A small CTC image transcriber, trained from scratch: num experts 8, 12800 steps.
Rows from block 2 of a small CTC image transcriber, named by matrix and row number. Rows with one number belong to one neuron. Each number is 128 + 32 x the weight over its row's rms, rounded and kept within 0 to 255. All counts start at 0. Numbers have three digits each. After the name is the row's rms in percent of the matrix's.
Before each neuron's rows are labels from the 100 images, of 14848, where the neuron reaches its highest value: "strongest on" is what is common among them. Only what is clearly more common there than usual is listed. The data: numbers of one to four digits printed on busy colour backdrops. In brackets: how many of the 100, against the usual share in percent.
# fc1: MLP up (model.blocks.2.mlp.fc1.weight, 768x192), inputs 0-191
# fc2: MLP down (model.blocks.2.mlp.fc2.weight, 192x768, transposed), outputs 0-191

strongest on: white ink (28 vs 8.4)
fc1.228 101:120133143130141153116116117145093047126139130097134126138083154148139158115118121187156177160105092100190160127114156141192149178191100108074165182105165154104141084116129152099097142136063114139132126086102125057124146115176137164143068151118153118137129178105164166129160167116087156156112133144089102152152155112114158157083122136047127145146104097147173120128084089187148073176103119098172167109121156130119120095132108136228118133122153121089161096080134167164124137124129124188094106137098144116170091117118096178085077131106108126213095073156064095098116084139146195133
fc2.228 104:118098092155115058103165147110200185135159104153054129089156148165171077122168192152133128127141116124082082134136103106090154143097098142135130106119112089184128146161138125166166115151191163082114127145106117173092132083087108093178177189093096095136155167165121155182128156157083124109108150141124072063101104171173129114094136124193075111117183152100066142157177145110097133094131181100129090117153079122120177133089164123136072123123099136124122143129082099116108156170114103108116179161204135143100089155127150078205162138159102147106134099098154123168153155117113123137

strongest on: on a plate (66 vs 40.2); length: three (58 vs 25.1)
fc1.302 104:105138121127129143155166108099132117154125180133208161201141133123115159113130110118125092158066142152132157161133142089170095169131176096154136129118163070094023090111108115186111101166132144116220177130170145095171218095128120179133106128097161137119116172155181178098124124102154129098101183124202128184123167108092086157150165089145115112126137092119100145106130122137114155133151154103133139142110138123120097136113140123155137084122155076111128137111206160090052121099124163155117151198172140090063142171167107153135154129156098149081144153117119115094163103184119125178
fc2.302 104:141128186148102185117089148106128119096105136121114139090113141175113156124166133094114105093142100106121088092118136174151110078153075196096106147110129147146152118086101133096124176104130081149061139106117106167102024173146143097125093158133160078194094056138140111160190150168086150148153083144054151138110152179164139106123146103076137151112154156138070120122155098094108172143165106173142111066157087112164113086128113173139115110126114175179092095104095089143095117153115109134148178102134142119165124084073149075152138169142129153149139064140165121151157103045155075130

strongest on: black ink (31 vs 8.2)
fc1.597 100:125077168137086138118140055112092113113131076116135140153129121138119161152111091124107120136139107096098046120107150120135101115155166151111088142160057170098217162149087055170108142165185102104151158126128119166112115141129059084125059163113190130138086171105133076102132122165087133130100229091103125130160157183161108107124172125083124090127187061117164096140118103128151154108099110110119159109180113143093164065157120149117144174098158123126113134175139074170121134181128113148111196153165125105117139085140082131072082122109144120138115114090099104159118141166132104181
fc2.597 102:140165148145157125146145150081167142154151109127159127100142118120164086150127084062174194145140071089188137080127122107168170122156144142143186108108134125183080112086084173180123123138058140143135098129104134147116122082176206149164165118083086122068197094199143169129080137155158119071065130108093132109131134098088146185068082125149093149163122137171137123093093174101077104142147162103147095125138152091198092134166100163105123092148117162111076178069147148120142139148092139142104125168139157158168098132152164111136191148079110105076120134119125101126122127139130090128

strongest on: on a plate (79 vs 40.2)
fc1.737 085:054160091174146159149132174133133149111110133154168096121129102104112082097094139101142067114172135143096097162163173140070112138128090158117087155056091096152095059121143098056155176109159163195120117113113076077159136126105171146129104162129190143099086106141109090104107147126159150182105116112157134128146086178128127112118132144119124107145087177128097150159112142157165077144193089134103101142178164088201113080139131108104100095199150100161066127140139137142116067132092109113102157133091170091049159121130171146183146175128158097115112162166108133132151175116107094085
fc2.737 092:114091173115068120140069060109187177126176122103102122127125147127197114097143127201139186126075097129137119062083106108189129108144118094118143139146150110170177143114122076185110064132116124077105155104167132104062134084156065072113168069105089113148175115164124123154168064146101146133176094123183124134122149136139099074146085126149128196136155079134144138102155129111064125105109156079143111151071111120119183179145135152120112153130078107158115128080153100140109178144151116127158068105144115124151123144096119129055118099109162144119131070099125109092113085157143128165

strongest on: on a plate (71 vs 40.2); length: one (55 vs 24.5)
fc1.525 091:051143149110113132125165173085108075170132108072162141131140109094101159137154182136110120200195174106099113109086144109147149083160141169089110149151115158146136088154141169133179169095113163141144087145116086174153198132121160093166084145195132093158115108136126111139059144138099074151123136154159094070086111131131101122131076084108132152075139053122094158116127105142076155120079156158124168163087132137099107122130089075084162082143169153171149139140126152115150128153134081147188144218098085099086104139158114167122154157180128087169136100133110082107087139148117123168
fc2.525 084:137067110138142124049083152071150132110093097156069102160123107142130139116092106149147113111130133159134090185177106116129089178123092069127168158144136101130099119109105094165118101141141128157073156116102148119136093065143184130065130121075093134138134092037087140136114101131189155104143130109128102178094154148117155155111147111067125129168120167138136108158171166136135088068165113092106125125069147129180188168132125139206104185079082091126119070095097117177130111140092193101065117100149195138159146057101113136153122138101173111129145143178109136103134161128131163092

strongest on: length: two (65 vs 25.2); red ink (25 vs 8.4)
fc1.138 095:132161145105099196120144153123151064145170112098109123098159139133083097125075084107138091146207131100152142178126098170153169117186143060139149132122193120120114092105135143157151144109099108113149182128111135115160223129113097154158133091147132132111122102146190111160142136163087107098083146182163107160144207199115131112119129097138110147166119047144143106111157139178131136135114113123140114153063105157105095124103073089196226147084173116127095129098126129089139105155137117135189095187100121148075119165130153122126169116143124126128116179101168102082098150129170067103
fc2.138 095:085080099097149036114135091092081187148067102135109172181109129053142150131089143113150166150103041162141118131104152138165161104086117184135136129144089105111106089123064127147126136135152093161100127130100139089098100166138128122060112150052120087172105118093079113137143097115151148122171086107128100066099126105163139123108111131063143155134168139125130149167130147100160106135205166140127203093124112133120168147133165143075087115132091138169113088135115109139168122165147146051157144058150124144200104090139161158183097155133126125126134091110082126168152136159099164151

strongest on: on a plate (75 vs 40.2); grey ink (29 vs 8.1)
fc1.586 086:099139100106084097190134102185094122129166127142107145123115160099126180143171149136156127095109128142113203208180158120090140141086129068105105118137130114114123099153084119179135166117133096133077139117110070116109090159108118144105131170102149154081108095156100140042114136160119109146109105093176099114091159080118144136153095084088111093158127134115178089164193101130053119091112166068157139179119146120119160116122113157171074141095122082133129131131144086160099173173155113118098150143083174163119140133091163157087098165170086143189078119197166159122053116109143094189
fc2.586 091:161122130173169178103174203135101204079114099170088096093109109152158160124059124130138085171110146189106109095110152132129171148193163117141118095093116120056145120123120138128127159142184146109184084157149123118189110066143120149138078124154164094150071107109090090171135133076121171077160153144088133150148117094129125092102110142159130174123149150159133158137154137123155166064135113142173151091124144134103125166189168124093166149169093183096119097114127132104050120078145181159131114132149086111143193105082117139151127093090149084101150157114072132057143107151118084134

strongest on: white ink (27 vs 8.4)
fc1.118 121:123178159128113119100135123111119145109113128144127131133138197119153084163088044193100141092132106158165129126105138174108114155164098157124133116080112084157128163101104103196095131129099071126114127137102112119095184093097153185160119132114161090068141106136220133204131140169143156064069123046141144137130106091111135129137073177137146209095107102129167110116147143105119096109145134182173094096113114112164136095151100127093136117132124127118177137172095167107113146086191081154084060129156167177098121131133169096064117142177087121119190134133156123150082156167165111125
fc2.118 114:172094166174145150149105149116098067117143110125107102070105114110162137112143096066126104133102171131132116177141185085160097163102115070129135103165135137117137098162190140083119100132135186161142159170135202108158078126111124101082127119152126083160082097097027133051085117109077108184140139127128117121133120209129129134100162111104098067163128154170100149092106110099132118110091170113169156145161098157104099156121156140239139076156157119147083126089175110099166150111166171109179190136128179077140154184123165129150130132108135138143143132129152102157137102090137126108

strongest on: length: two (74 vs 25.2)
fc1.668 100:163138058102086127108130142126113067101146090132164090094070139138169123118100162126171137101207149110157117160126161146094101109136106141150119143156091076081084133141138133125094116151088133158138146171113095121114126111119095129070177103131203107158102106139121120134172120138162125128130079126113232160146114089123078161129102160179175122098120142067153102170166146123091122074113173100158162143166107136098086143211114127021104120174149113165117129134118123127171156131118121127110103049137160113164074088129089147115148167113090142080094160127053135105169138155117059113
fc2.668 095:115140154139125077166124122194156141146163166146156125166164135164111131125168110080132166081143120151088120124097066152139166161158122057134191129139189167129181139125106128117197129182135144174181121115117138122134104144138150116174145164147095094127136181135146110187035164126157094099144161155164140135111069183118133148113134112119156160166144107150091146042059088148149140127113142153093062117041080125122157107144127085162119116152161107092111099158141132112099165124093144204139166170097082080154137202096139120166173108104119127143188109155165096115129145108112097135

strongest on: length: four (57 vs 25.2)
fc1.560 118:103185141098089079112161151114145135066120126208151177168110162183148118164130176126106120181139163129123114140154081125075111134101115107104171079143125196137160163097115120145106159124179126135119147133139112117063120164116154113135078101111131128109138166117156160136139075129092118106128153099112129158106189123104100087204112124152086145140132142187153136176133075154143137049127086128118184070123130165118115073086127080215126170094126117165095104179170100171130122119158162175143154161168156115075138082160155089179138133111125153124163153136070118110115131107062216135
fc2.560 117:100119143091117167108078111075170051208150121131095073105169090059088112067123074111092146114133115114118174114111114155179134101145216157156128145088177100081109073161101171122142097113158174093123136124119120174134105136186126140140137156152068109158155133142120123145128163108151105185107096077117105108122129188138135160046099170109120137117125101017134119121111171130109156159105161097120055155129112139136129137191154155105105158146132148128090164084141107104161161128089136121120087099127163195118118138109101173077160161120092111088115109166099140150099097162152099138

strongest on: on a plate (86 vs 40.2)
fc1.590 093:124138142100108129127154110145140152114192147170154110178141118130171087138156125148157071112139147166129175098130072184114167178166104149106143126185092123147155127151093088138142167122150152174161163158147143108166181134177036118181127172091129152077132138103084153133137132123115127097146193166143167141113255111166101173124114149089150138075123166123154177157092100132116121149156129139142136134169057105146096080179148130125080137167106103182164077143073175100086183131159147131123105133133143135124122126151114107097203097108154130129168140085139167071164114153105097174
fc2.590 084:157149144162166140075098181188104085153066106126151140094142157087073072100095072106098127142122187079115150166142132141164108111098113088173101128059109151121149091134106121119138102097110106118112140052106139147148100089116205156139103165171088133178067151150104107167139134136147126185110088151060075127098089145131126109105173137082089155142090079146185063121158113099099177109140122122103160113088086142136156170098101096154085141103083142084121201083098135171098117114091107142077151061151089106156153105161145103141122121126137136153158113114167128141127115100157127054

strongest on: length: one (74 vs 24.5); first digit: 1 (31 vs 10.2)
fc1.270 129:142073157103142121108106194156145098108108107159152147176133161162173131086077144100082174094109135048135136108140148100156111106134094127079084124132062094108097085117152160151187142147155137175131120089168166118126146159108151130073106144111103126111174190119150183164122114070120119101128148077065168182082123112117125158129157147101146092127093120174126151206141159096197166118148115096113155200111156117109157124083157075105066147150140076085107122071123070132081173157079150114091146202110127130087111138141151146154096135113158127085143103120140171084167090122148162150
fc2.270 121:130154135105119207124122120102109126112082109064113086146118101075086111151155164123140097108146050146193136125076116152077105114107135133141145121116157179115171082146131075101138105124134168131132136194072116180110122158131148095147093076169201129116169115037132063068144166180165077152113142171205098078127108122126100063147097159144151204131083164074085120073132104145126088124071130166135080114114102116099100164138108156161144119090152131149119107108178123139140114148120138174137143120170133106158122155167164109101139115092140111133140116132074074108161170147109140172

strongest on: on a plate (68 vs 40.2)
fc1.169 090:110073175090120153126092110133099119132144115092117135120105152103151182053099098123159145074126110093103166077116136123083167146105164103138049142153108104111107120094118181152099064130116178167154170079159087160152131134134184099095075111109099109155159102143214147170094143072158203109104191170114108188119158093147131117125071128143139150111165112135141117132185195150139164153079145117091121150159077124181146045156128090120155105102153122128080127086107125131136148190144078151104139156089171173117147124138079117142105151102093095094145101136174103109118179117097160121
fc2.169 090:180123168155127103076189181086077152130086062158161154127156100103147081171214146153116139132124162149125159105166098132090129112112058221076166122087158115149144122186129109151099097175174088123134101171096145067083165090137123110102134078127173137091145148098121117097182120154077092179141116065151101112143114105097128127072164068144103086103168091147137138164080167149138115101140157127141162147102132132100148164128117100096127136144126105147140131179125110165082140105145125184106136105155162089042179133128120099149140091137146135167110168145117184186151165112143121143

strongest on: length: four (51 vs 25.2); grey ink (29 vs 8.1); pink ink (26 vs 8.7)
fc1.726 106:110166131149096129116140112115192092098130102156134116171089107140109079177068144077079157128125184074115191128103076114130170126150143047139063129165146129127116095102142126116095079254110205157185168121154144147141141091125130094116152111111145151183159107134085105211115142137133136135121141161095145186185179136113105139149137148128115110123110080109109102118122150178179102124213130141134179061133125090145133100106139120131116090104141148132130086135142177098106155137131094132122082093182089105151164101078143126158173157104156145074126134141106117158086147108152106079
fc2.726 108:140159112122152095099095161095076132149089101079170111078135157136153158113120172145141081121123076116138132113117163117148093083127118222084205087113121106094127161128117118107166191000110081148142079147110109107130099108107149177096142132152125142147102164144122150109172149080075142128150153109101106118122117140075161087119186153107126155128175171133192204141168122120116169115090181116119074164148132115122112106154135153113159107173112142159128128119123126141126100157158176102102183095149142155123123151128161157144104125135050049113183111056147169063116131119110134150

strongest on: length: one (57 vs 24.5); teal ink (38 vs 8.8)
fc1.258 092:141118096113140135123084116148171180167088044158079109152093093156187146129114152152127165084122138074153085174149152159202127181152137114177155166139152103127135146080112110109134107112128110118107167145165095157095168165170134146156094091109134148177100145116129108068150145093121183152169211129114103097136166120085163118196112103116140151127104116093137152159118123111070211118106129164127216133074093183164125120123091093124104108125131127120145152148161156137105144187110196132151092167104170140110091135117183173121084108108079132144135146134025099134157103117162147144
fc2.258 085:146131145172117115131174129158106091159128159093122107127129176128073173126142082143089130156101141139123107148077105083126096101168110166096119131065127171138133142107153127074124107148122139178111162101147137148091165163077094127076146128134137119130163146215184145161086111158121113058074117101156177117116081172141133156060106139161143123132136134100157141123115082125142126071164181120144061096168093088055149051141132112113153236094144119095127098075121129113155103042130115141100105098183142131148159148146143105122103143095180171109140097120148179118117071186123096094

strongest on: length: four (65 vs 25.2); white ink (34 vs 8.4)
fc1.334 085:107127129096130188070069108170090136141136158142127125129126149172173221143136107092142139121145121182158141114115132146127122165167103119126105164097152127146093131111161143158119080096100120121075174152180131057087128173113103080135100153110159115101034148140084129063148161072117155076117091155120136100132158134114178173139082109109159140180113074173142197169114089101106104148131214118159141118164148120083168097105104127206172117110080092155121098149155126127076137126124147143120103136139128133127128127147152145111153139136151156131070119168080113112181062084110154218
fc2.334 092:111165133191107086174128148125131110072137119138092159113110167114080132103149128165134147087166152141082109112100105144119125111068064124151154158148098164118110115123072140124149145149178105138132128114172153124132102123147169159147109092127116182130145147088162175156073103140108184140116141121196068170099123155101114107158073137148028191117142093194105104068114131138061093130156106113160093172143152117094079142063151073038142148108139165124131132125111139099151101116141113101133179085043137135118159151093094094102145130173123145126177111131081125205134108160182143090

strongest on: red ink (28 vs 8.4)
fc1.431 099:162101190108081164153089124095127126093092110081172155109093112171136050083087113122170135096145101061121113152110118116151107117128186116113134118139146096115084094133124102101137153139154079108157136100182123129117141113144118157068075144145145184125135134054116195139075160101136119058183143156122174201140111166103171033156159175096134143129166110104149178148142179117130151159111103092134069121113114126078124067140146135168132116122109124121073083079127131081084133116136141121107126185128110147097124132156164207129182116101160188171142120124156082100063142105145124123
fc2.431 096:136112052122162123145132129151120097177184146155131160157175134096140149177123199107077112174119159177120175138193138138162163132133060095163172207086145158115121164127093138155097179108040169163133121136165109138178123104114131116160191135131090152049156110166096108150216101144158047116109118155156151108086108077111138149104070060113134066127143104093144109081070114125146114163093120126183118120139152118153146127088126090117136176127153119135177134141143103136137137142108079140155168093119097073103122139131118066151114128151087076140102131139136128134151120134170085137

strongest on: the digit 7 (52 vs 22.6); last digit: 7 (26 vs 9.9)
fc1.422 113:130128131116100137110139159144132104149125072059160089097086110135143146127148111112124153130156109180047136099093131125153126132098180129076193095148148113056155148122123160146152229121181096162110122136077073134111113190076202106088133134161143112127158115156089140129083079108161173108119161169132120147167054158119114139044162154122157148103127143116143075163131141152165115134120139107146109105147152101161168144139116097080136183113138181122143095131126107129105144108118086140162119148155076165074175130067099095157060156156153142218117120175138151109126166132104113062
fc2.422 112:111121186142157190171120111149136157095129155142063194081119183107158107104130109187111120133125116104151094187154113059099154121137073132149083158114091186096143122122150173119125059110075135079130169091131126165104087062158124120141104163139086122079047134111211168107147164143091121167127103132140133083099164124133105135233090140156114102161111122158132143098109114071091138154158099143130186164101129132124096064086132117142117084144134114108117155145127128131145138156150123142148098103139132131195109123095133088106205148132090156115149093112112072178133100127210114124

strongest on: red ink (27 vs 8.4)
fc1.356 081:093109130185088144152140070151131072138101086111149117129120158124162087103131124088051147102099123128128197190163153077129157124135127133071152112111194146170092115215152102125090096139138202125215104116130146120182171106120145181116123103125128088144156102107157173142113132162168100107144123074120145090140128129136144182136139152111075133128158150154144122141146144097165157067104139123120054135136143112138143105153120100156164089127127172139102123128113101114037129174109137207103129205118162108049139097150140186125150116131132164048100175075131119127081121149122126116
fc2.356 087:151149153166197146134133124120107148096207174157117157115088137121125127125147099112113117118151067130088089091098140112109158095109056108207099146143052061144151126090111078128107111082101099106054128129148075090088122207139069096112111164134156114109138129131157126121170127138111117133079145166177109125133130168178159132088165119155093116162087140140151115161130168159105071152147085132125186114141093119138075076180117092154119131075137075140152150128142169168172114116141135071115146106206115162170134155051127119105137109153135099137160102176126149146181152054147151112

strongest on: length: two (71 vs 25.2)
fc1.369 099:127181084195128108142119189125125114055092187087136169161161087108146137183154098163147072140172090122143052113141137148163147109135080119161091134111137188157140092146106121093142077107166100092110181168158138120114092085145118118154129180114129153140158128130160119152132139136111118127049113124114146087145117109203145199089167141179159103083067073096116124152130091105082121100162153172156150144144153104058157137112084127145104142128155043111123134150149113169120106140166126099165099133171133167139168162072180123112146124093127195103119138125112164162201101153101110099
fc2.369 100:121073146168125110091160158115130124091135095172064159096068193190113141112097143097122148100180133124156166131145116072126127125142087119105150115063139088061143210183132139123112141124079111136132108123140141121157102205117120111151159093122154137140105166147184140179162178117146116100097069122108067187133192106137106084134122146131102164101183170127144143084104106168142091155145130139136091090076069104139145132137064082166131080146101202136181125121134123116139119116105159156156146134163126162129059120109146123108140109138101096126090147097125081117035102100168196127

strongest on: length: two (72 vs 25.2)
fc1.734 084:109130166117109120126112157136120130110140121076134079122156145151139106132137164081126150168077068124089047124128098110141081151194128127126175082104102101101097163190172108050189066114132150109146156098154106163127171119162103117155164178090145068193139128162165119135092114096148104177126120115139111129195182099163108134091179141151120095121096168161149075194112134174160160145155152112155150133109080093155131099138111117112120067106112151124112131048074130094140143145164149025144147110147155144121134100121118123137134149115173132124168101078124066079094189094125084115
fc2.734 094:132112138151058096151092113097159143108094140185112157172162118127151139122066086165115065098084176148147193112143177148106162083092131116096094241149130146100094101109152144068072156159139148160154152104084129094135123083135146125166068089136128149077148152099122080111174122191162133128134128145116111144106079139171194116174073112119131207092113111150114136111154112119125174058132081141163106100160086127119140088134174149115172080109144116100143110157150185100141180143132131183114113134097096170157145120106144175135146133139136121161131133180131173090178124163137184092

strongest on: white ink (55 vs 8.4)
fc1.207 098:113098154057144104145117123152167192115100159156184145122075161096142137122120140154137108161107123119173115135104050136158072110173177108162149109070175174138135092092199144123073105173125134182106186080158109111136176077086162123093096119142143089167115108126109119113097101157134135156149176159115140124078171119124125097152117115136087138128195094154111114153118177088179131120139164136114170099136141121126110088081116092118139064111083092146110154129087226095105081115135105165168167144122173140140164106152103091136197177124126090184125120196126101116179173104165129150
fc2.207 095:088108140115142174131132152177126101152132149153116156192151058156096130106093121136111121121141115134107158140192152154155160189147137173088108125160138114098128113104089126168208130149151150119056112088110161118138096136138184122158128116119109151191143084125062151143092131115132182102046136155124118116148124126076144155133171096145155084084065164080116155163165079105085142166121098122132122219127107112148147090159128187142121134095171135113141067142114137143104187149111145124096112131126113144122098108138123183153046092124096126033143122036112134104157057122142159104

strongest on: the digit 7 (46 vs 22.6); last digit: 7 (36 vs 9.9); black ink (28 vs 8.2)
fc1.598 109:118091055171134142146160183137083121107062063132140139153110123111114085145125176199108127157102184160188087166119168146092100173134100119148155103125102112154105100142146148134146110176202132145081111105142102149167155153202129111173145112051096162105151135124192135143096068134131114173166102158176081170071111099187119157165149169090209136101140071069139159129150142142190182097129145092145183177104162134078080115123105123144184146144145128112152137124097104103140131098150124141084111094107128155113153138149117131122103140111106125099132147129136186177120139165089134080
fc2.598 106:109103170079161122120073175138118166158142152088130141095121147199199126107156089198103101123116118102117128152129099083177128089093124149155033130122104182139148147170109098146124089071075156127122161091137084127127076109121087114104074203105087138119116077088147132073129175138087118134057121144180168082158123137088186123144120111135066088140146148146126130145165089100116092179157098154106149159126136170195133089164152156090149112137131130118087120157145116102112138135122128139060116065184172126163086118078154132093137122194133168111149104133113079131136101098169146155

strongest on: length: one (52 vs 24.5)
fc1.276 094:149139141099084140076065134147082114050102088117117115086119137088093137170107085161132125102161102138155170100090089093142147134104167151090149145114082138147124134070077037129156119098147207127067121099136113139131159154150123185077076114191107128126142131140150095101138088085114127129159163156135064078232103106118074111113121108175150106157154093058176170122139115121170139138141158094113114134180159160117154145098094103131132091117120084097138100146106130110093128148121153138168072056132095144074175143086153155127134105113141144093122159053128116106107084130122085151
fc2.276 092:115161178172143167163137128111135132184168144148126142161107150127123112100112125132137072124100148130160131172127144179138146081163116119136075166133104172101114124166194192111068131136154119097219130142096119096127103096125103052144160095142131171098123151093173114147139129197155135117121151082146168136084139194125091155161183150127138107065105108221100039146105115146120159156092047149164172163092110111156101117171121128128094161187143167179113133122114091172161138133164103164087135190074160129158136138157117108158142118101094109155170076144141142102118185154104143115

strongest on: length: one (61 vs 24.5); white ink (29 vs 8.4)
fc1.389 089:049122089096105197028142051125109143126157127093114099128183117070138176148143090144099087108097159105096143143112195154105060110161083153136122152143127140149162160141131146108173105144160122095112134102140144134105162162128136134139082170143133098078110130091131129152140079130151127142140128167177099121149103131140106033118130127118160135185159092153129153158065134075210120136125180125158114105070129170140154113089144134203184117136097170161143111100160087109113142121197190132132162115138125115097123122098128192149114096163080119134140135121147151093169146191067140155
fc2.389 088:190124145144139134155131122140118104131134189129125183184115134142162096100169084151093148076131116115144123120109133140151213145075175086131207175155143097139058148151100159088107127132135130154112134159101122170125078119146093106180140125140106104159133151105115183131093153137138131160156144123168161163145167045077197120161137121103100178108023099114136166097162159158146095102138076163155110129091069102181083112154190089131119189124152159116122142156123160156176088178122145078172136137104113160161120130129096093110149145070189133085092084095131084107115139116133109107

strongest on: length: four (54 vs 25.2)
fc1.51 093:070130063055164124057096117165069155141182140136131125121110116145113152108161059172123209064139088105101142115120107131082119132125111085128094099056098135124104150075140134118169115111107170140111124179085102178111141165076111140136139095180185118161096123118073128136190150142131170135138065164148155140115109171064106137133120172127096197109139195168091067151135113120133142127092160137124175087110168090097156156123155131087102113133079138123129179120177130132084175114129102191124126163110114114118103154077131108120109144174143125188112129148171103134182117128109074097
fc2.51 094:161119168132063067160118146166138070154093160087150145103153118148100116168180125115096116145189161142113139132160139190144161122091120129086142126085179142103109111125105130103105172187112079096165103109163164121101143151172132138122132109095167085081162146102134169141145117104105102174145111119109127118149086082122212163130173080118121038160158076083101159104190129083101140183127105166124147169130127136112148185088104129141072134164116148178131075120052140150141112110135093092153146145132114163093137102195063130139197102068132132119148138147148181138117176134202134136

strongest on: length: one (60 vs 24.5)
fc1.53 109:136147062094094061139140124131140085094151101093142147054119168110154151178114137214157143160109152162139108110132123151118167135134176174082184153070119082160063118129137085135142113070110130136155121134145111124183127121155103130128126142197089167182132124152146162094228124148158096135087164092134100105184126092107139123101139072114111156165158185126151160059153137121181157129133136097096146164174097112121176156133068141148140108131148106114132086119102111119187119087077167130190092158188167130075157141126179181122129119130121140122096176125126120138141122120126064187
fc2.53 105:150122158174156154098105178133108125103133138156142110181156061104069066112129099140117095101114121116136109181108156124181143142187076067079105132130087202135160139111128164084136050166184142114145132071107083101126109147150146079117118096105197077129156172157165092148041170118084125115154116137132168153149121158130118126133100189183156103100136086161107081164103131122088148106107078146142134122099097160147123110106112113156065095181132148170118140149198094115080115119206114151068173135110110109116103107109120106131182115128122147165140125139111067115101180089162154132

strongest on: length: one (86 vs 24.5); on a plate (80 vs 40.2)
fc1.122 085:128167117132136137118130109180107112127116102181090124122150065125090148096160164179101072136120171163132126131169135086174132164177109188141137145103171109123154101158110133092067111110140105095115170107088121155182129115118188096136078116151143142134133046116191106166046072112111100079178102081122110133069121099118167046172083129117110156110162124142177105130144128098108131092124142139147168133125112137059134051119096158131144133110061125166106142160116118196126147143143128130073120156089203109145041158164111101134128174083139120104131130173104174152164105136127155091
fc2.122 088:120145151121142137210080116109164177148128129104161161161092131086117108138139045117135150158130098153181143122124177137112198116069124137131117110179122103194121142151163179151160106145089170103099079182151125144056097209151109164135096140133103164101121215122115117112138127172103117130105129155106117128197166097122141147115124129193121108140140155170108189153184134139129141096172138104105105152156132115165123092094089149125130129112132092114184149114131165122165071107133103156183137127158048107162177133130130175125074117217118169099150100144097075148140169157183101106

strongest on: length: two (51 vs 25.2)
fc1.765 104:113124066152113176148114104091126141104084124071140080131137162123197126138170108120145203111149129140155104173129143135112111103146117130125118180083151163086127106171102084147120167134091073139135109165112133094122141128143138139165173128157157163199195179133208122174138117180162122119133128056098132075160137100093151163136117170050127107126075141150117118156158090179135121134138142126117149162162133131093173121165152117168141195185134138121130125152189142064170092171177111102139098090093165126067106196133084074112127172087144107133134161117137152127140043155118126179
fc2.765 099:151147165126146119087173098164135171152130148145124073166155143112116119161085167146118144162124120118110169161107185106132119111084153129137157120100171113173099176153109179172152100145132202131150168157123158161085122135137114117139136145138111050073077060109043136169077139092117102137185096169144159138161113148148120062084155139164171153062158107099116116178120175146161115163097134147157145096144111128139109110146119152088061092098109149087152101128128058136106176185099143125158169173146137120218137113137178193155111091128089165102084129125129112159101160081164150079

strongest on: teal ink (38 vs 8.8); red ink (36 vs 8.4)
fc1.285 138:167097103091139081135135145064160000085139180161168136204162153082082117145122120133130099096090066110119153108117126153110132120128166158116065146164134140135144121145143097105085160074110207134111147163131115160141117087167155155136144168124152122095099160127082170137121095140158133108106168196170124162096131166100131116083123151145138085159121169173115095122088111179156090114114105155165092118141183110058138069199133140150127141149102100168124104118109119146131175141163081144215174116111125084111174157122161155158141149151174136094168162114109131121096099151115166106
fc2.285 117:063124153162132144129195126187145179099102096112100154132161144180128168106156157134128137119159155202138072157124151147190099141084131152143131077145124101110124203111152107170155114203119135141105138163199120081096155141119124100153120137089116140143113141129129075138063128167064196108187129102101152083188114177171116138129141146174153170110086049098145129166128133124096133115117142142155167178108050140130117173121106153069141133160133147129162132081113073112095105122078166093114101164198127132126081135162121099087078153125127121168103105154179082162161143129116112107

strongest on: black ink (29 vs 8.2)
fc1.212 099:110098127180162115074110105154149078102163086124074094165133142000119142150162087046090144079187099189075134134111122151133131149150060119156156194114110157113222166116162129103156075120131137165103086143059084143165124097083168125110117153092056120108124143166120157127133153178119099153129128097105133118200138192120127157091155122103110102144125091115122155115144164134140132141137136116156111132091134078109137119061117177119113172118143121099128120059081133133152092081111118178129150108167146146142107112107093115151117130091139092122099094150151087106158129154163127096
fc2.212 099:143123131160091164190128108135091144107129228117133162147112123156114126132117143149101060142103093118171128149177127113122108073065154155089187096164158130162107104139117116178129172154130173153179104167163182107099105136150128125100143168137192160144141074155154104128139147113078168136176163152111106117087157077119055098079123133152164073124168111173105092116120110201176135144126119134070145118167114149146122129137128113135080134157194083140163186171085133138078186082119164128210112081096132104113157120141146086108164154090104138086126118143124108147107182065130108178

strongest on: length: four (66 vs 25.2)
fc1.137 096:134134105104148129131114064149099091133115111108186123071151143121198113112132099111085170128085090136068126112116122119101142145113161136182114093136136133090159109114140127122099133121158090149051092071182085111170185149135117109133141140115137145113102150118055114084153131125147158117125132063087158134110065099096119149056168106156146168135133119124114167134151144104209128132125141124161119030112093169166166150142115109163162163099131116088130131136064117080159069140144136198123185127142126126108096136090250157193130194128095175139163129119128086120138155147163109146
fc2.137 097:110102123133098140139150096136100169140166139118148159046117124174103126132159095177166130109146137111112141149161154141132140115129055135079132145101086142158098163148094115139152143140094140119203151164109133125147056134135118141151133103086116083134154106087126165115109141145092142092109144140189142106154147115116163124204103092149084077092198204147150138127128069181077105143119119092115108184189135088132102144123063132142108069149117160163120135169143158191085145136150143152162041090101158181101097100146096097118100101140140046101149089100136105104130088063072105062

strongest on: length: two (70 vs 25.2); yellow ink (26 vs 8.4)
fc1.581 099:162128089082166119143180130073134128119114205162097127128104095114170153133157173109115120124127179115123112153128133154127129137158158091169175148143147091073117117113148106122153078146170155107188182151134099091120151138150097152110116153131155148067133079173115153161121146183151127090190152104145179092133114131116107189076173139144101174129142086109147106084178128149155121122102139109117157153167076116117117153128113101172166132129209173091089127100119118139130024121161184150200088120107131119052194114109120105124127111172108138072074094092151087106061080092101084139
fc2.581 100:120089122102096122116083111186099150095106105108170141166192140088176116190082137112146124167107109101158136058122187095130161121134112183129148098094136130173175140141124166141085154158101140076116094147108152115121087148134198143146118128134176086171161176106096130098153105152116109172076099151136066130161145153186162149127080127080122145206134150055113141137134079120159170081186118132117091062133090155120102130127144150097103108075135099183143153144167124093148184147117097141133091101121066168130107120178171222128147140117131153158130198119126117150140178172136152145